config.toml
translate = 0.12
norm = "batchnorm"
lr = 0.0027
Rows from block 9 of a small self-supervised image encoder, named by matrix and row number. Each number is 500 + 40 x the weight over its row's rms, rounded and kept within 0 to 999. All counts start at 0. Numbers have three digits each.
After each channel's rows are labels from the 100 images, of 14976, where the channel reaches its highest value: "responds to" is what is common among them. Only what is clearly more common there than usual is listed. The data: fractals drawn by 1,000 iterated function systems, in grey. In brackets: how many of the 100, against the usual share in percent.
# c30: last pointwise conv (model.blocks.9.c3.0.weight, 320x320x1x1), inputs 64-127

c30.126:530555509514512494480507495478477478529486445467472461512507555449473479500476461444575400573548507529511477525542453478473516511542489504507518465457536459430507506503501523515509540515482485
responds to: sparse (75 vs 26.3); two maps (69 vs 25.6)

c30.251:469518502458508508538499532499498502474521484488534509504373454486541585446519490524461486494527596480519471584445503465501514491452450462516535425475505477574491508446527463505528615480525463
responds to: sparse (92 vs 26.3); two maps (74 vs 25.6)

c30.276:485503483419494488525582539464492475476466501478485460552532463500594539440499402484476550519473519488530509490421440500489564523492504452493492576608492574468552492546489426516551493419507457
responds to: dark on light (99 vs 30.8)

c30.73:478556509434462511476483499505495455524484498434501489520490573526409513489499427509555491509496490473499465521525493575467449449512507466522520505463516458532472567475520569446479530513495494
responds to: sparse (54 vs 26.3)

c30.32:516531481498521515497476497505515516537465514501459421477527484432508537528554498446541519571528555503571466488500452487492517549499477493525513496557518505516460477460510499495495557459465449
responds to: sparse (90 vs 26.3); two maps (80 vs 25.6)

c30.256:433499462485449481550497531463487487542524527506527492438534508488646545457556429508480522532495480477485475486409486478576541532470458486449522535582487592522539492604461474590552539481502424
responds to: dark on light (90 vs 30.8)

c30.193:512506493474509525484480518481462498478475455498504446503500509493490592560525491492553446509518511603445481544522485552448474490591485500527514479502525491558485490501523547457470646503525482
responds to: sparse (89 vs 26.3); two maps (78 vs 25.6)

c30.74:530525514504491525527449544513514477460497518515489447523477531457502526539486432400571430537524541521493514501580430503520488515560480465532552518463438545433492511550548535526509514422507532
responds to: sparse (81 vs 26.3); two maps (76 vs 25.6)

c30.279:549493497497547475504472492489502487441527518475516482505481503454579482464503550435490565483534493497536440530465496450520448502499503462553446456551540541489535472492522556535511495482532511
responds to: two maps (86 vs 25.6); sparse (86 vs 26.3)

c30.82:411478511505434472488455573435486477517485485423491448489415489458503501512556580477477442477540494467521429482463467501447464450524495470493433526516524528516420491512513550525472538461519450
responds to: sparse (98 vs 26.3); two maps (95 vs 25.6)

c30.10:523536486493532496484502533525538479504521524471562527469495457537627559516559576569458539441533502510516470562447484471534532554474446483533484461566514540528500480547497464522551537475577483
responds to: two maps (62 vs 25.6); sparse (57 vs 26.3)

c30.75:471493480474518464474457499486486507492455495495522513514512550464495513598481464426555458573555559480442484457522501516446472501515479499590502544417503525553504435464564524525535506540537527
responds to: sparse (67 vs 26.3); two maps (66 vs 25.6)

c30.310:500532487518510504518515535486477515523523476503496495570495546499413608537518556492544452543513568532419474483484482564492516516543589542485589543466467480516467479455465469474467570529429468
responds to: sparse (100 vs 26.3); two maps (94 vs 25.6)

c30.31:562541513479475528478461531463526490475552521489450494502519456463471536475535476479503441576522561504488547523422437490526442510492460452521537531477504446498474506505491503453485540466452452
responds to: sparse (100 vs 26.3); two maps (95 vs 25.6)

c30.168:497474520460540499517472500436500494551445480451484480490489520495510543556480482469549451529495527549476497495493478497475517520565468441508526517519502496465452508494514474495487502472512525
responds to: sparse (59 vs 26.3)

c30.45:504568514484495500485488496464455469479484489481468478571509517438489481540522459418573419558510502509526477495510466503498484554557455470539520519444554461480505509494528572510507515490522436
responds to: sparse (82 vs 26.3); two maps (77 vs 25.6)

c30.95:482518470521501498532541555487504477469520517472526454486500444481548502444471508538461502446507490532573510548468458493471553503440511544547464494514519538544492532533517516525534501398577493
responds to: sparse (81 vs 26.3); two maps (73 vs 25.6)

c30.265:518496492459555574461468510521495486536512459464464448483557541509492551561550518490573447564496590533524526467543475532526517496529503490532515550463468500520482524518510455450507571528464427
responds to: sparse (84 vs 26.3); two maps (74 vs 25.6)

c30.135:513528470514541483534485489484522430462466464472450502549467464484492577527527524535550430534571533487546407514514472498508451493456465490503519443534517454504472545450524505484465577453515462
responds to: two maps (59 vs 25.6); sparse (57 vs 26.3)

c30.22:490465483471521469520470555506486444448488500467531461492439486501511478473509477573477519402491470485511490508411477537489501509488429434494460516525508452532493593459507536532481467518504471
responds to: sparse (77 vs 26.3); two maps (64 vs 25.6)

c30.190:493469482523436503443485465447473516495467490532518509505513485456500536576496511464534454571530492489492524467553543498513496470497495491516535520433520556568522541487510552520481467539549550
responds to: two maps (58 vs 25.6)

c30.88:481494473475454492527504539435495483483477531478533476481505455491652584450569512581444520462515565432526471449393519468555537578387452463508523552601524538573559525536506458568569593488506462
responds to: dark on light (82 vs 30.8)

c30.59:493503500455462472490488575436501453477509477461503500474543522506577582449570518524438518548501485505536529471428501545561555485480539468553482498565529568482498515608517450581559523505542436
responds to: dark on light (98 vs 30.8)

c30.249:485485479482464510601499523516551455423541543491527532446409446502508526448482531535431521413494493452546490537455455463525532535457465472545514460546554509547491497489506506501558519468563424
responds to: sparse (88 vs 26.3); two maps (85 vs 25.6)

c30.138:497522535497469484514446517442477481502465500485478510502438501503515523521502532551434453484507400496487462492444493494479496500494497438508486540588475494541440543492511510558529462493511437
responds to: sparse (59 vs 26.3); two maps (52 vs 25.6)

c30.245:458492516454487495475467498471491491509452441501500476556460539485474565576506537471576405535496502547450464445512495540471489479502523465490523505502499490530488482473527517493470541461468473
responds to: sparse (72 vs 26.3); two maps (63 vs 25.6)

c30.237:490541515419547533478476556437437444526427437488507484548496590500483438600506479485577462493496482525478453474517482553490466513561529459510486472490464461485493482419456552491479481445496436
responds to: sparse (54 vs 26.3)

c30.197:531550486483469532461520476444494468493503482574532488495556527471482560508527487457534543555549548480518463529470472501516528514491498485590531503491587533539502444529503520480496586493525437
responds to: sparse (83 vs 26.3); two maps (76 vs 25.6)

c30.216:472568486479519567526488521525472522549469510484476464561443465469524539457507538517470519517523564492526417510435477440498509551472547450508495493549574500499518536502518530509475535419511447
responds to: two maps (90 vs 25.6); sparse (86 vs 26.3)

c30.153:500549522534475505457509519518488489519505480525503442454510496477439546511600476424526465573530661518518504542534484438494497528501455495518524466411502462455515511473527502491482603465450494
responds to: sparse (100 vs 26.3); two maps (99 vs 25.6)

c30.267:454468489509460491548492508502466498509475477485516509530479489464495559506557544569481464510535484488477432559485501486494503455461482548505542529570497444601411526487526528538481572478505439
responds to: sparse (59 vs 26.3)

c30.87:516503468506572496487495508466514417568499453482505428527550545501450534526541571471573451534441579593500449472542471528532445513559564469457496570516432450533490490504497479500472593466484473
responds to: sparse (94 vs 26.3); two maps (79 vs 25.6)

c30.173:487507474489468479435506484493469487477504534440497432468493556447559525493514529500465453525515560513507494488534404451501470498502480468519559529470496486524461498454475448530494521490528485
responds to: sparse (80 vs 26.3); two maps (73 vs 25.6)

c30.131:491517549440573529473486501490460500528472481495481452534483534488471512490524482465555457492464569558474444481558457517438479521486524455460460513475431494540485504480503467494499488517495507
responds to: sparse (61 vs 26.3)

c30.263:556549502555492492496522558489500509499478443513497464475455473523442515597571535456546491572541628510484426508554497423512486517491530528532540451450517466478510451499523514473475609453472456
responds to: sparse (100 vs 26.3); two maps (96 vs 25.6)

c30.48:494466507468503448428496505501439481474518482530534497439526487518551454457519390514475568494416451490537510469506482472527512496480521512497466545555431510361544487521438452517549480481534494
responds to: dark on light (96 vs 30.8)

c30.166:481540483446571500518523524438510492564457442432501448499490553481475558535508472458589453535502496493486454520520431526465430520553487454512492551490488476540460507473498588448484478458513501
responds to: sparse (81 vs 26.3); two maps (65 vs 25.6)

c30.124:473617511523521556461504539562523465482521555490472442443417501453464466471504467486534491540461562444460507485529483502479499480501564508453554569488470481441448456414501490477473501489467474
responds to: sparse (53 vs 26.3)

c30.49:488541504501516519502516489503472467547503496450535507552427489498443556478532517486496468556519568512556456514493454500429447515520503512496558512480481479615491484452503427486457653532484533
responds to: sparse (97 vs 26.3); two maps (82 vs 25.6)

c30.212:452490463405485528481484518485512496525468483474530478506489484492543507509444583486473513488547470487565460506500485454457480492474463460516476481540530484560453538479514536517509550465554471
responds to: sparse (73 vs 26.3); two maps (66 vs 25.6)

c30.108:463513452451550493489508522447482493563480479483503472462467491438483515584542526461555482554540514512505494520588451474489435551561453431548567520513565504567492505537523509496508573502459471
responds to: sparse (95 vs 26.3); two maps (83 vs 25.6)

c30.17:472564477444510542519460551476506466554480525496505508475441506502485538509494551501487477532532504508466434484527503472461451425519505466504540458508497518613497523480576521481488581496533491
responds to: sparse (95 vs 26.3); two maps (86 vs 25.6)

c30.291:450493496489504484511510499523503527490503507480494512412430471519545609449619547512455454541493628498557486530430496458522453517456462505481602486492498497563477466466546481485512636510494542
responds to: sparse (100 vs 26.3); two maps (99 vs 25.6)

c30.207:456484542487472514495500484522508481492501478506469522518401459492522542466497578582455532464532513459540430519513493490477519535477530502494487433532476502586468538464532501503486573523554477
responds to: sparse (58 vs 26.3)

c30.55:524513521485543493478510498496506482536510457476493488545482577483517530515471423487579497478505489570485500471565444514462453520534515476506480500455482470486482470477493569521518489437549513
responds to: sparse (61 vs 26.3); two maps (52 vs 25.6)

c30.78:513502480438490501512519534463503487509466440447462463507491523475485583565514550478511412586488536513518501505576463566536478506556521493500560580465487478545444496495511489528516569431463456
responds to: sparse (99 vs 26.3); two maps (86 vs 25.6)

c30.36:506514447477537509521541526459460470540482474517440484504483520488471544526499584520531468542539539491520463506534472476461438532533456505545451445501551490518443528447552575585487546447545473
responds to: sparse (92 vs 26.3); two maps (88 vs 25.6)